Weights of a small image classifier: activation swiglu, moe top_k.
Rows from block 4 of a small image classifier, named by matrix and row number. Rows with one number within an expert belong to one neuron, the router's apart. Each number is 128 + 32 x the weight over its row's rms, rounded and kept within 0 to 255. All counts start at 0. After the name is the row's rms in percent of the matrix's.
Before each expert's rows are labels from the 100 images, of 14976, where the router gives the expert most weight on average: "strongest on" is what is common among them. Only what is clearly more common there than usual is listed. The data: patchworks of several textures.
# router: router (model.blocks.4.mlp.router.weight, 16x96, trained with AdamW), inputs 0-95
# gate: expert gate (model.blocks.4.mlp.gate, 16x96x96), inputs 0-95
# up: expert up (model.blocks.4.mlp.up, 16x96x96), inputs 0-95
# down: expert down (model.blocks.4.mlp.down, 16x96x96, transposed), outputs 0-95

# expert 15
strongest on: striped; patches: two; spiral; rings
router.15 102 [136 124 181  94 144 125 105 125 134  45 142 130 101 113 130 138 128  98 158 244 129 168 106 125  58  62  85 137 106  89 123  78 168 133 158 138 151  96 170  79 175 155 103 125 147 119 104 114 113 136 124 120 103 140 152 167  91 130 159  93 171 122 145 131 130 139 174  97 110 208  80 100  72 139  66 164 110 140 138  84 138 138 105 136 111 125 132 153 179 128 118 141 157 139 150 134]
gate.0 092 [137 148 163 209 156 122 178 109 143 138 100 106  97 138 103 155 133 120 125  82 103 137 169  70 112 133  80 131 113 120 180 153 193 106 105 128  93  89 109 107  91 110 150 159 134 123 112  86  99  73 103 140 153 135  82 190 133 140 110 131 154 132  97 169 138 100 160 144 164 182 130 169 139 136 166 152 187 151 127 155 137 121  30 128  98 189 102 111 101 185  92 116 100 128  85  98]
up.0 083 [113 112  95  93 100 122 117 149 124  98 178 152 163 155 162 101 127 134 143 157 139 123  80 198 142  85 163 139 155 173  99 134  75 145 142 135 171 171 122 138 146 113  99 106 117 132 138 155 164 187 130 109 127 110 166  80 114  88 141 122 106 119 171  74 115 182  80 118 101  67 161 123 119 124  61  90  65 116 128 117 130 113 227 117 173  69 144 136 155  97 188 134 136 140 157 150]
down.0 091 [137 104 155 135 175 132  87 123 141 171  96 102 100 171 138 163 110 124 145 152  88 190 132  94 156 169 124 142 155 103 109 141 121  74 135 176 116 118 124 162 129 123 159 138 116 145 108 161 157 129  67 104 123 184 130 174 115 157  86  61  85 101 164 149 156 156 120 119 109 148 157  92  69  96 126 121 143 150 144 191  93 193 111 134 183 196 101 168 121 134  94  54 149 162  77 108]

# expert 6
strongest on: patches: two; checkered; plaid; centre pattern: plaid
router.6 095 [107  47 149  83  89 149 113 205 127 115 122 153 142 122 165 136 180 127 149 125 132 167  93 152 149 118 119 148  85 157 110 105 162 150 139 139 132 170  89 133 106 124 135 111  65 154 121 189 150 135 126 116 140 121 143 129 103 153  98 230 119 125 198 146 103 190 135 126 129 121 111 140  96  87 109 103 107 123 117 103 128 136 167  96 121 126  58  89 141 169 107  79  42  84 157 136]
gate.0 080 [162  75 112 127 143  88 103 156 143 139  85 194 143 125 132 131 146 135  89 130 137 130 137  66 166 121 146 162 133 134 152 128 142 141 112 126 214 159 107 139 137  63 102 193 105 161  94  95 152  43  98 158 153 130 137 127 153 140 108 128 132 124 145 123  53 169 205 145 100 114 151 200 202 107 131 110  96 120 138 133 116 133 119 100  84 165 119  90 134 182 128 149  90 104 140  96]
up.0 083 [164  76 131  98 170  81 124 149 153 140 105 185 126 115 142 150 140  95 118 143  98 107 123 119 161 129 174 120 156 167 119 151 135 106  97 134 184 132 128 159 123  74  82 210 149 151  67 112 166 101  88 190 104 120 155 128 149  96  79 155 142  88 144 143  63 148 143 154  78 121 150 175 195 105 159 111  88 117 112 166 132 165 117  65  82 177 161 124 134 175 141 152 103 108 128  98]
down.0 082 [115 115 135 103  96 134  60 189 146 136 124  93 181 137 110 127 134 136 114 162 106 145 120 133 181 155 117  80  78 123 122 160 163 169 130 117 114 145  90  71 104 133 205  33 125 128  83 135 115 193 153 137  88 135 134 155 193  91 161 122 120  76 136 154 106  77 137 148 137  53 139 149 137 148 155 140 124 154 110 153  92 112 113 135 193 153 180 133 154  99 137 153  77 127 145 112]

# expert 14
strongest on: plain; patches: two; centre pattern: plain
router.14 091 [166  96  78 143 121 149  73  89 114 119  98 134 119 111 111 121  97 190 140 112 177 181 158 117 100 130 107 193 159 149 153 105  61 158 115 113 130 143  94 148 112 191 148 112 141 160 154 150 134 109 141 142  60 135 155  90 121 114 196 100 152 162 138 140 143 110 168 159  49 146 136 161 110  93 179 107 113 204 126 104 122 160 123 161 136  88 112  74 101 123 163  67 146 130 117 165]
gate.2 069 [ 97 130 105 112 196 239 106 101 157 103 132 122 116  98 139  94 130 194 152  53 128 175  90 145  60 116 115 169 148 125  93 126 122 171 135 140 197 109 164 118 104  94  94 154 153 129 142 109 120 124 143 113  39 110 118 168 123 106 121 104 128 135  68  98 101 127 181 146  67 104 117 102 147 150 121 173 150 148 155 140 139 146  93 104 128 155 145  95 132 155 116 100 150 164 139 102]
up.2 072 [ 82 147 116 112 154 241 132 134 139 104 137 146  99  82 154  90 113 194 152  71 127 154  91 165  91 119 160 156 140 116  94 141  95 159 158 143 177 128 179 106 117  77  88 164 138 128 133 122 106 128 133 135  46 109 105 149 195  92 125  92 118 142 104 124  78 102 178 137  43  86 138 104 167 130 131 155 144 177 147 113 107 114 151 114 134 119 162 117 148 136 131 105 147 162 155  97]
down.2 068 [133 147  81 115 158 147  97 172 117 147 146 166 117  78 100 201 144  96 172 105  97 206 127 147 111 104 132 128 173 132  91 142 115 144  80 142 146  95  91 164  67 141 146  96  88 127 110 109 206 160 150 111 133 121 144 127 148 133 101 137  88 130 107  90 133 152 110  74 162 178 186 144 112  89  70  84 113 124 144  88 132 134 132 163 171 125 162  58 104  84  87 128 164 160 154 154]

# expert 3
strongest on: crosshatched
router.3 101 [167 165 151 136 111 112 140 178 134 137 144  90 114 134 127  97 119 126  66 125 143 158  97 151 120 165  98 173 134 108 124  66 114 139 127 156 163 113 171 128 118  79 152 138 106 167 102 153 131 113 174  86 111 213 145 155 144 114 181 106 130 136 137  68 166 104 135 108  87  72 172 193  69 120  98 183 178 119  66 174 178 120 139 119 141 133 143  94 138  98  84  96 130 102 139  65]
gate.0 078 [119 130  70  97 120 178 131 172 152 143 114 131 130 179 121 111 130 124 131 118  82 130  62  85  64 140 141 130 110 111  67 157 116 103 109  67 151  81 135 124 108  67 169  98 135  98 132  84  94 184 135  96 134 167 176  99 128 181 117  82  65 116 132  92 160 155  81 163 131  89 143  96  68 143 158  77 110 130 123 105 139 150 168 172 134 109 188 162 140 111 122  86 146 131 102 101]
up.0 075 [ 82 140  73 107 156 155 146 158 149 147 129 137 130 231 134 128 106 128 101 119 126 122 103 107  48 158 128 170 122 118  74 143 127 137 122  85 127  79 120 102  78  47  99 103 129 108 106 115 109 190 127 103 145 151 162  97  91 179  84  95  93 112 121 108 141 202  94 181 146  98 108 125  47 127 137 104 106 141 135 109 107 168 176 149 129  91 160 140 139 141 115  82 149 139 139 139]
down.0 066 [141 134 102  70 117 111 128 144 170  81 148 145 102  71 101 102 107 132 159 136 140 160  65 134 128  20 197 141 101 101  95 184 134 165 129 157  79 172  85 156 110 174 168 143 124 147  70 115 135  98 134 167 150  91 148 132 117 136 137 118 158 122 132 149  74 154 155 136 155 136  66 122 174 160  88 126 110 118 101 115 159 130 127 128 127 156 102  58  90 102 146 138 111 168 132  67]

# expert 9
strongest on: patches: two; striped; centre pattern: striped
router.9 106 [ 69 177 130 170 119 143  87  97 113  65 106 145 152 111 118 114 106 100  71  82 112  85 168 129 151 104 122 165 110 182  87 149 102 104  92 147 152 151 138 123 120 126  93  52 141  79 143 195 139 156 127  83 160 164  86 100 102  84 131  70 121 152 125 175 105 152 109 121 118  85  70 159 138  94 171 107 146 106 152 175 143 147 142 180 172 179  96 158 153 124 116 150 136 166 117 138]
gate.2 102 [152 114 144 116 108  99 108 142 145 104 121 114 118  90 138 103 166 123 119 191 160 113 174 132 187 138 137 180 162 173 134 101 142 175 117 170 119 130 136 134 119 122 168  63 200  89  61  85 107 111 165  88  67 142 115 127 130 122 200 144  99 140 120 132 137  88 156 143 140 131 182 104 174 113 123 111 168 165 130 193 128  94 185 151 124 181  79 113 120 189 161 106 128  91 163 137]
up.2 103 [111 196 160 101 106  68 127  93 155 136 119 103 156 130 145 150 181 111 115 156 136 130 178 125 164 133 142 117 198 151 162 158 137 178 135 134  91 142 163  95 216 123 146 126 124  94  95  83 149 147 190 107  64  75 142 126 132 115 152 158  87 141 106 124 141  99 156 128 149  63 189  83 144 112 167  60 164 137 156 129 120 112 147 111 137 152  87 143 111 161 151 127 112 136 202 129]
down.2 089 [114 159 176 135 135 127 165 152 136  82 160 181 165 149 135  93 130 166 120 178 193 171 147 123 161  98 141 155  75 108 165 181 108 126 132 117 121 142  55 158 132 131 101 106 113 205 139 114 143 129 124  93 159  70 122  87 164  80 188 108 130 153 146 158 102 116 122 184 102 107 164 113 130 173 134 183 105 135 129 166 108 115 146 119 138  78 116 181 178 167 138 117 176 100  77  99]

# expert 12
strongest on: grid; looped
router.12 101 [159 104 129 124  90 134 160  90 186 105 132 122  86 141 111 118 162 136 189 129 134 124 118 160 126 143 106  78 115 119 126  68 166 129 157  91 125  43  88 134  80 191 180 137 120 196 173 113 142 130 113 121 173 141  84  67 122  84 134  66 128 110  82 174  88 159 111 116  99 129 120 108 146 122 184 105 119 120 176 112  78 125 151 149  79 143 128  84 118 116 192 158 106 149  97 146]
gate.0 092 [139 133 165 119  93 129 113 163 146 105 111 167 110 116 127  51 108 121 106 112  91 130  97 210 165 135 108 147  92 142  56 137 145 141  66  84 191 166 109 116  96 156 122 167 127 134 124 150 145 188  88 145 162 133 156 146 141  87 158  71  96 104  87 128 139 226 115 146 118 103 130  88 140 207  72 118 118  86 132 130 126 115 121 162 104 140 138 102 141 160 177 105 114 100 139 139]
up.0 094 [131 126  99 136 150 111 146  81  95 144 160 100 148 130 138 184 156 128 131 126 157 110 142  63  81 119 155 114 140 126 204 120 104 116 169 150  56  73 163 130 159 108 132  78 137 111 126 115  98  53 187 121  82 119  93  92 109 170 105 173 143 158 180 128 110  24 155 125 122 141 144 150 141  62 171 133 166 139 132 126 127 155 109  83 144  93 144 143 118 129  75 137 146 170 101 115]
down.0 083 [150 169 118 177  59 117 123 122  97 168 112 132 163  70 110  84 135 133 144 146 148 118 111 124 149 126  85 108 111 132 135 161  80 164  82  78 121 113 112 197 112 164 164  56 105 118  88 134 197  48 154 140 125 182 136 120 166 173 120 109  93 106 150 176 112 170 160 163  96  71 146 151 167 154 143 131 189 155 159 135 105  97 141 155 129 107 157 115 108 141 118 171 108 161 145 154]

# expert 7
strongest on: striped
router.7 110 [179 121 126 144 119 165 156 161 121 103  57 159 108 130 148 142 119 110 145  64  71  74 131 121 160 152 140 148  61 169 155 128  94  95 122 145 151 153  96 157  82 118 133 185 154 114 134 108 116 128 177 195  80 107 109  86 181 156 143 102 180 158 146 118 137 110 121  85 123 125 170 157 168  96 171 147 120 133 168 185 106  90 132 144 123  79 169 144 141 144 172 155 171 133  54 123]
gate.0 050 [120 126 174 125  77 124  88 114 111 129  70  68 121  73 145 132 115 127  92 117 159 155  94 106 114 129  91  95  97 158 133 103  77 116 182 146 166 185 133 111 143 158 137 134 115 125 129 168 114 154 217 125 186 153 176 144 103 118 176 142 127 125 131 103  76 124 108  94 150 137 155 151  96 199 147 126 176 144 160 163 133  86 165  98 159 166  98 148  96 126 102 229 115 128 133 152]
up.0 053 [171 138  77 137 186 158 169 126 153 159 189 174 127 160 105 146 144 140 131 138  93 141 124 121 137 122 200 172 136 117 143 117 174 120  99  93  94 106 133 156 125 106 100 109 151 125 114  72 156  90  72 123  73 119 104 104 126 118  85 107 137 132 108 154 200 106 156 150 112 111  77 111 147  56 101  86 109 121  43 115 108 158 109 152 119  78 191 114 167 147 131  58 137 133 146 103]
down.0 057 [149 115 164 118  62 149 170  95 139  57  98 162  50 115 114  95 148 157 128  46 170 160 114  59 126 137 141 137 141 129  99 124 148 109 210 103 162 103 106  94 114 122 119 139 118 139 139 150 121 153  81 161 108  87 132 148 129 151 136 110 106  88 168 188 188 126 150 133 124 149 136 150 119  83  96 103 137  98  83  71 114 128 118 105 114  96  99  77 130 151 160 122  97  54 106 118]

# expert 0
strongest on: patches: two; scaly
router.0 095 [109 149 178 135 131 142 176 121 136 124 111 120 163 119  81 151 114 102 104 127 124 109 115 111 162 100  95  64 200 120  85 136 138 140  89 140 169 112 137 151 170 158 158 191  62  85 186 133 169  70 108 180  94 110  88 114 131 140 137  65 185 119 100 176  92 158 165 158 108 142 152 102 141  81 127 101  84 133 151  87  69 155  63 130 155 126 136 148 113 135 136 146 162 169 105 149]
gate.0 094 [172 121 145 164 109 138 131 106 116 120 145 123 187 123 142 117 132 171 117 162  62 121  74 133 144 161 135 144  75 168 100 120 135 155 148 197 134 173 121 157 105 116  72  65 167 164 120 112 179 176 124  93 152 102 136 158 151 134  91 137 128  84 121 117 183 137 118 134 164 121  79 123 187 125 115 170 127 155 122 171  95 140  94  64 165 145  60  41 127 132 107 118  94 134 151  83]
up.0 094 [ 78 140  85 175 132  84 129 132 135 158 120  77 108 127 151 147 136 121  61 148 152 131 130 118  53 146 111 151 136 110 102 103  98 172 172 144 102 119 141  81 124 161 117  98 101 151 118 112 140 163 155 112  98  59 121 115 113 131 127 159  68 167 131  90  76 105 152 182  54  98 133 120 218 161  78  90 117 129 114 147 120 113 132  74 121 146 148  94 130 114  60 172 102 167 138 167]
down.0 097 [139 103 137 119  98 129 187 107 111 123 151  89 186 168 133 108 149 121 143 124 121 145 199  82 134 158 223 106 150 114 115 180 118  83 127  86  71 128 100 122 117 150 104 145 112  97  91  89 131  81  78 166 129 105 131 100 160  99 183  86 147 162 174 134  72  85 169 128 134 130 170 141 114 114 129  99 136 173 125 137 107  66 113 101 138 162  75 196 108 147 123  87 132  93 158  99]